A small image super-resolution model, trained from scratch: widths [64, 128, 128, 128], trained on rendered dice on a table.
Rows from block 11 of a small image super-resolution model, named by matrix and row number. Rows with one number belong to one channel. Each number is 128 + 32 x the weight over its row's rms, rounded and kept within 0 to 255. All counts start at 0. Numbers have three digits each.
After each channel's rows are labels from the 100 images, of 14848, where the channel reaches its highest value: "responds to" is what is common among them; "lies over" is the class under the peak. Only what is clearly more common there than usual is listed. The data: rendered dice on a table. In brackets: how many of the 100.
# convs0: first 3x3 conv (model.decb.1.1.convs.0.weight, 128x128x3x3, each kernel summed), inputs 0-127
# convs1: second 3x3 conv (model.decb.1.1.convs.1.weight, 128x128x3x3, transposed, each kernel summed), outputs 0-127

convs0.123:110112178138150146154135136138104084096145143167079050112060109102109087085072111123127192107170097146112121073144130121130146145097093083116117119134128143117114138093140109102148140073056125116121107114161054084036067138150091134099141162094146164107118138103108196110105145127092111134123154135078171126129113115163161155109094163182151159118129144089083110132134096088053137059141
convs1.123:152156112153165077163086166069116136149162150125191147161143172113073223141134078133117113148115114133186124168127093150122095139122178121138175100175143106078155085108090156094164162143126136137134157119147170129182144130125195135141176101200112164100171135115161135126159148138151197148141061089136154063118104160113125168103131155098151142110095144187170122102148161143171126126082
responds to: red die (43)
lies over: die with four on top (30); die with three on top (28)

convs0.96:071146131132097156113085104108133161110147090097110092086149114181113107126133124127154157088103098122167087157153104130066160106094094141113114095145122104113141082157123173106090013160133112158098090142113107178103171134148138151169144107169152100064096125044103105153129126127150152045088073076142088138141120074130127103117182123130094176183150114143114096127126131126112063168100
convs1.96:134139100108105140117135058087167074108156140116098100142147106096121096121187163124090146142081134157089230104114147137112188189182157124179144119165139129174154131078111089104094159088087133130138099184157085119146127100183145131136061143143126134198078110131120079120119130126164139163131157154134237149161161154116092103119112093137125085108091156116158083128161124115103110148137
responds to: yellow die (39); white die (37)
lies over: die with one on top (27)

convs0.19:131121153076150089089095144114057101106103123154126131160100107127146141111080120201105167114122179139098065101128079110079159134135061106111064149114090110134118080059148175094119090071155146110088104121150125092119087150127115099124126169117139133152147123108072129170101108118157076101129153105115099154106157108081097144106169167189113079077164095085086115117135128058183110078125
convs1.19:137106096125115172125114136122165120091166162113121100111086164084116029085105135161094106160135101120086125104094102150116115120112182098104094147102170086124169174104124125171053117120143125135112119134088131101063092086118096146126044138143109122170084066148115098125176072139099099154102107176131161064164113174179183109153144068146106144123102116169095156156114124163092122092162
responds to: blue die (36)
lies over: die with six on top (32); die with four on top (25)

convs0.41:067113125079137114105105074159125113138117111095158078176059112117138140117106114106126112139166095122107172145208097163096084143132079182111124156104169102095110136150121063129152103119128088145058135101126094092186173125180139117139182109129100079156042137164103082128092093076155116072096104116158110086129089146109137163128163132147109116071132070137152118113140130087173180129106
convs1.41:151134118143133120156168221133197064132021108061135096131129186083128115098138095077119103161128115132132148162189155157134138145118136174068126107154127122084096162137136116133134117114121078138127133134089128171093130088151139174100169138130166124056169061104186170107170143150120178101141151123140166072143163113184187109127110103090140140176135146138111125120142129168113107128124
responds to: red die (41)
lies over: die with five on top (25)

convs0.6:094084096095065142108092114118128127131161116120164126008094057074152121110125164108133122123114121153157083126122166139156141133146098177123129120115134179077170054094120125118089113165134151177122129143157086105113141119108150088091171104154128100122056048128139114136129065139120119078089144110127109164124145121106140118100167071110123111115095074077098171153163170139073144160169
convs1.6:117165136118143171128167098115122089167142163163054104122164142198158138119104137186147128142145081144082130110149195170070136169143136112163096159192127095138073129121114083141129097038059107120156094128136173152107126121105118099135086161075147193134217095140112100110131123103100150148108133157119076106152110083147157103090126156196118127159103168100109140157138162138145157159108
responds to: red die (39); blue die (35); purple die (34)
lies over: die with six on top (28); die with five on top (27)

convs0.78:141048119121134116172132137114074068105115104115111177165104059124133113200136150107148153121087143136121105133082109108046089133155075135112125207169067096087118139146132097141180122120094095146099154112085082136088148156146142121091134097072097183089128104158086175149122129124102132149139153083066147134127107168168116130068123117153134190099152098095093116146105109072107129082132
convs1.78:100165076114070134181103139202161091117175122113090081112122125177122152088058128138098160141108157134089116132158205141132146122172165129187091148166122123130166109124109177136119092168121093131073104112110156142098132134087108173133061097138092116131140135125170108083111128111132156122144136178118142094098126120119170116227171113164147151119100143180063191128094116079175099142117
responds to: blue die (39)
lies over: die with six on top (31)

convs0.68:150140116081131105134148081114112151089198122117154122100109090176127147116080062175136088139081101134119135170142094128187147130149110117194108128091130143167099109127081156117141000118129144142083116125138167092100177141153120125120139111174106114116112101114151143085107032076166094105146155119139177039132138146123105113162122122126142183135173134139080117120141158143146109143191
convs1.68:121105108167168114174140191135201116126108131149099083135125122125104135121082176095074124161117155103154120189120138099136177065105114144115179178124137183053122157172121160046188133162148099140098125068100102133161072154146128135091154120129091163134129147087138083152130156136082147120172124100087114064107135127082127165158118117108185096087132142145115190082122094141176136161120
responds to: purple die (35)
lies over: die with six on top (25)

convs0.1:123134089140113162156156088161027116091136152141090091181119135110059092128123103116102089168165116086141074190065046110137111140107130136082150178094152154113143138106138134130121197157096140109138119093158085037139172162135121123081110117131136191094141122105114177181126189146136131119167184144101099110125113139124117144099139129161162137097165114081100122136135094141137146063129
convs1.1:175085159117118114119090159127215073142152161090155146132157210107101109168163119086113140136077171138098151122105070118077162176109199152106128093100142111107121119121091116142111105148060153154141113084150100131080147102141140076129125162152143046145127064135154127167135075082121129169111101101176122125101153205147095058182088093137142096146126111135110142107146116122122120134149
responds to: black die (53)
lies over: die with five on top (40)

convs0.17:068128195118099169120123152128134130148155103166100162121109180138132111099106157092106144127155089170159123147118128174144106157130130145104160112171132156089124119165166126092078122129108123145159107084086136140135145124108073099190151029151103150064065089119115138165136173102089149112120121143153083071104104135089135008120067079150117094130059108118142124092098148109108164120120
convs1.17:088127132120140070131140161174173142134116142087097142123118041141139102091162137113151106112110089108129131089159166134105123176171177107139144096128116129187145142158034098121066109164133107137094172093146107062123103093137095135142133071103132098158089147094135161150144165126156127084105161149081135094122108108153109165123218126082043132090107218139092144108123135148154163106142
responds to: red die (34)
lies over: die with six on top (36)

convs0.48:130100113131121140117107163165122134061102106188089098182097083103096129134105125100126152127064119179100121129165117159174144169113071061065123139104081135128159080139125156128094082115112092164086070129123074096160155131139090126152168156125169159082079114074122056147123158074117125158140120071174098132141139172084101112043061127125161101162113119135086128122143132100145126124143
convs1.48:170118159140148110133083159120207164089113153108208091162162120092112145151101182131122080119100138081083120167121108117141120139130113166144142149056135145104147148104135047119070138127121113185045139173120137183155109112125065162162128124132171082095107135138177113132195126127132105153074101114139173111150181136097155145099165126141203119121163107141175116100150106148116072122157
responds to: black die (54)
lies over: die with five on top (31)

convs0.74:117118127091146067134152139063124137157088163098148154152118163124119227145172090062144090169122164155115209105116116167068062112139140100155063141118097139168167142194108105145114079150157091111140118123118079076107081132167093098112111132123183174084090128126110144149126063074130173107100102133168120130104155089126101114125147131087111162144125128164085147118159147103152172137136
convs1.74:155142160133142174131085187166200077146138111131121128176139106059112068133126113142108140109123138128088187078143164143151222125143179157153175144199153140165165175101089132142117112141102153109128113143173113096127164112126176153071096136095132099060096119124160140156115144112152139214188128130152147111129097184139113111145149130154099079129183112141163178172147105118108171133138
responds to: yellow die (36)
lies over: die with six on top (32)

convs0.99:092081135061142082088077116094112152137165138129155043052115066125137142073133110154113132108141106126142126105176165153147077111128068117087183085157087138110160082141140149139111162094148186161067136132137134083119185125100062118101112146150136127098117155147173092107139147130066127127106132072097118152169094150079153160100107088123106112157115077089120083106115087095148131140174
convs1.99:164138134160158119133138063150164136119178192099108107194140083160123140134106117172183103127080088150088160076092156140047184133095141175193075124136170123120109137135105063136106131115132124102134127124108183162151116148082165146138103096060160099106095151107140100111099140119165117163140081165096138100131106136119177132116152114154088147152122101182205149130178172120065147131091
responds to: yellow die (38)
lies over: die with five on top (27)

convs0.71:074136090143123078094143162129111142148090175108104103185100143129054167144186105074140160042139087111031026114159115140099110108132148135104115120089158162132156166144149084115133135140092063175107101144130085075149161136076093109152117108133151176138114103148140105132149123147102152124118117110145092112098093120189121153114130123098128105157110117050142133131104128141099196153108
convs1.71:129099113125120167119110119169130174100102086170121074087096143143127108133095128127126115108107143118129078121062128136128140144111172111126065112126115161140106077100193192115145091113095156079170122164107129105087098149034102129147085146165075107166202125128139106168168141162167148146067109132137093111083112118127137077153133156198137133113050186122085164108156126155149195113158
responds to: white die (37)
lies over: die with six on top (28)

convs0.34:094177139111059129065152130160078130078177149103146117127106149111119176165078176146127074115145119140113126152179152184140127120111147113157040133128105133118146124104098142130055132142133134122099186150131129128104140126161086121165148092102036118154111122094148086158045160144061213137063135140148091113121109081121068123081102093118110145106087148127106100108112127125114143115102
convs1.34:098137151100118076125097097104087167122082074090098123145183087096186080092092101129148096148178126151118098038173110201110165157142147144126168138170090133100142166149189066120169101160140132138088116162139075128158116124138109147120068134121192144160114164121081147115096089107156084132187155065145127122120133108118095123102138104170086083121102124105107126126151089119062163129105
responds to: four on top (62); black die (56)
lies over: die with four on top (44)

convs0.106:094140148128135130057104160121129137145121072139175148144133150137144143179079081140157116132115115083130151158138127168076093096121184124153159141131128087101076094132116184128054109155110112093109125143063176139197147068103146087110101164128115109127081152154115073075135150082131147132152134099171149151130181128132093092088053150159168135098127121112067080118122140065129082142054
convs1.106:102167099123135139130143188154136125132086190115110112088134151101087114120104154137106113081146117109094120070095135115111149123160109117115086143116150145126095178155047117127094162164158085097131168092159136071127136122168099134125137100091178129107109112137177136181119071145161122152105142152062123080172108146081089126172195109072133091145144183148157175159033132183137100194136
responds to: two on top (60)
lies over: die with two on top (47); die with five on top (32)

convs0.109:135129143116152125150101113110096151130098113125126157110109111088141079127134117165094105138072155087127108208140118097102129154133095149171099115087115112105130086129082193116051164175036119124117137130117196191143138155056151148137086121147128115107094149131114040104126167132129129145114139112143123079107099207140079071086086169175149057125083095144115086135121115109119131163101
convs1.109:140108130097118173163161162164197138088101190112093124141177101119095096200128152094120134075098097133083128154115109134146175122151165092151189133107129151174123144120070074103154084173159118118116081127085064082060135105166114147119115116071157190165108117097153140155140140115123179126048124166075108113115085151171147112150144122085142146111130153142145150136111100123129145209156
responds to: blue die (39)
lies over: die with five on top (40); die with two on top (39)

convs0.12:052137133113117135132149125129095095097149129175059083117096071133111157090112083180140154107193103158108148093159115138128108085114074128105082166069124089124075129115157106164105060064107145052071104094140137092158152104136131128132178124135116126148119106121093112185109159111120175103168163141137104144134073119100095143150116192181168129112135136069087149130137102086097191142147
convs1.12:154134092049185070138083108119112139152144162127122125161127169060109125105183042162092065107139118127137109109128137134123122155131141138128077129124120112066143081095176158160067157101100120154109189138191108120081078115147110110137127124209128093131143113162094100133128114128085156121123065114151127087154119151111147157110100132139073158087147123213126103149156124201126113104085
responds to: blue die (36); red die (35)
lies over: die with six on top (30)

convs0.81:101155107170083138050097216153077182124118117106083119152133136153108137105155128123138153054148091111042133136145121183130149120124105183146092125102119146145149144154138096131134060114072106140114172091081111118088200165062114185129103083154156141133138145100160130121121099122115122082114138060090098097144153106119141121182164137162132107150066180138130151105138163174135158093132
convs1.81:195186158122131148147084143072134067156202097194075143120110139101123165138124121132106173125156081135180101083116178156092111141127144127157125116150104059180113105127109142118150127155200103121138081112144111113130078168159122099118149102135148139140127155164054189099056115158176120109161151123150108184095126091103118164127081142171105153099133129159117083121142122074116123067087
responds to: white die (42)
lies over: die with two on top (25)

convs0.102:049136135171113132099081101116128099154134067147083133091148078129152107148100110156137185142155128121087087168134144196151102134114124086092131086137082113105133114132137146134061151134087126151125131144131178171119160109046170146104099142140110067100083171164133098093106117161132139099158131111098175129087115156077183151130114144172026099121117098083076140123132154106063127090101
convs1.102:132131188092136153098101209086136170090104169107133096117126150113140156141147142121140124054143096138147116136151095067175099123112115093121182160107099060144138132136084122148181127169166125154096132135130069115070128112139055090104120134135158197102115158161111207092161123089123127102118129129126071122130091147218129070112149149114125168126094113156137060138145111074122168159101
responds to: red die (37)
lies over: die with two on top (30); die with five on top (29)

convs0.49:096084104070128082122126157058142154108165168121136130144098140159092134125132151152121166078111103117153187135139138098071144136077149117129109132130189111156159064135105184132110111110070147116119165118119050134142132117072045162129170085137152162021143118108115156103118143137153147143080156109180048103111124112076104149117117099132163136136083134110163096121117055123158119123147
convs1.49:189098125159129166144068111190101105120134128127065149127114041142112177139164169104124117166106134161148150144157115170154136123169134161123073180144097098160160143122085072100053135166070103101162117179157128139107147147134132160143080106130126113220120123109135083143126104157137168106114157186105145121096161122144072153123112057118163144109079189147139125145200120125140154104130
responds to: yellow die (37)
lies over: die with six on top (51)

convs0.15:164128078123085091146085153130086114107154109099104110116116131121088133128091079080111090094091112055147149152182106135109019167091133073140059136135125109158136095142117092128119115125174131141091186129108124143117150176164074153171097054194147165093117139131176118115118119113123150129103154126206143088089128140091095129095117168079115127183103127137121124090106119098196134137101
convs1.15:124097177162110088165194120146128100135154217086166082166094140146134122145122184180140136150106135118137133132106108050086128106113102225115085083068124137094084132195142080152146155107185123159112096131112124185084151126087101118192149140131104144071111121111111154119147147131096124123129160140109163094150137090134173170113172131156159169142157068144129139129169100119068112119108
responds to: black die (54)
lies over: die with five on top (26)

convs0.13:084088128087153162078150138142157142144115146094128136136033139154131133175093151146136105165130149101108130125106159203104157110084121160097128111135129161114109103123166164125125070122112161123104115127103000114141052130142092060148126146111166156144081130147114137152116099179112111069113148138100115120128163152083120107124110149118148128072113136123044170119173105123121107129066
convs1.13:147209128189139178197115149192129126099120181117112136096141112100073154069100122116177130129105090124102141122144120050152071120151128125112084167145152160142125122146127098118068159162129095140104149134121161166125158077079126195109084143098091104064122094070208103136134138113177173132127098127118092081134144132104174154095165104142099107142086091126184141160133138148120129076126
responds to: four on top (64)
lies over: die with four on top (56)

convs0.105:189129139151114151093110085090128113159150147127144100184041111127166210157116165146140104138169162103128142153141147129146096100108110102126155146121089116090122140177100045123150132144134169185149149137050109134125091119121133102122107138122086105139079127156133110117060110107059184121088143141062196096131127071174165118138088159132147106156102097104087139124094164127189100182117
convs1.105:115154089094170166167079128135139107179214156098124121141206116114152105154155134116115095143129138090124186106110165166162173165147112114171163095076183135104179112116150079117106113064080144169080124171111091179209138131125105142152152110124152098154154116124168101119140110126210128146176115133126129117148165176111119155089181163100140081116155092154157099130162120141165076097119
responds to: black die (41)
lies over: die with five on top (32)

convs0.66:107147174142106157107104116157131136142090090118154146162037107151070143169092107090114132148136115101096139149135152203138090123102155147110147114133109125155099142146123129140149096163153123115169117169006062139127099138076166055125123165111150144045081173169135089112091120121129136112121116120113098147124115126107106139150046139113143101058078184111058132098103128110135140130109
convs1.66:142129106098174079082055198132120161141121133132147126172123121160096141090114139161162075094109145105073110163164133106145039143175091094115151164067133130132164173132109153134073176115097113071091157172152170136123182057140143156169082120093139108078104143159170090145181146101146110164117176118146174082164123126141105131102150125123148077115153108120123149156128143187103096173132
responds to: dice: three (62)
lies over: die with one on top (27)

convs0.4:157173144125129127141156171130116114094151130148102107158046128096165186141130143088104155150113133086112114115165152117121000133135080129142068146121142111067186109155125074170066107129081149155139157132130124117106182158122103095107140085157116122061048125146138106131126125143084177149101102132141106124120157139144118099091093102148142148094077171125118108077176137095172123105109
convs1.4:099114063180149137101113117124116186107141110152174080117132115137103086086084149132116070112074110139094125150118123111150134163118174098099128114112115156173189176087137111093098147145114113086128116170106142122146087083134129120121110112101146097196087129165170108119190119148145097155127133179110176025172129134130144127148115095137143118129085091181094118174066113234133081150153
responds to: dice: three (64); black die (52)
lies over: die with four on top (44)

convs0.73:112118110081143138105129149151148100074127118110170136119025121151131138154060093065135118147103134115105088165120121169158139141101117171148128150129112151152123100173153135061128145164074109117114121114151108093150106158172039151088112142087109144097077083071115102121153139144168125121145172024155138102132111130135111133092065081137102158102183156150066103138130129096122140119053
convs1.73:119140134133092110144117160110102100110139150175069185144110163110134077065161153101043133148144147173124128131159235136110172128111108129105123174148138047123066127101085162093057117139133087074159149130154105158114156116177176102119130121095140088179171121156082081162099116114131125085136136184174080139150115120156082134168098151169142102135148153136154101162089108118108147145114
responds to: pink die (34)
lies over: die with one on top (35); die with three on top (28)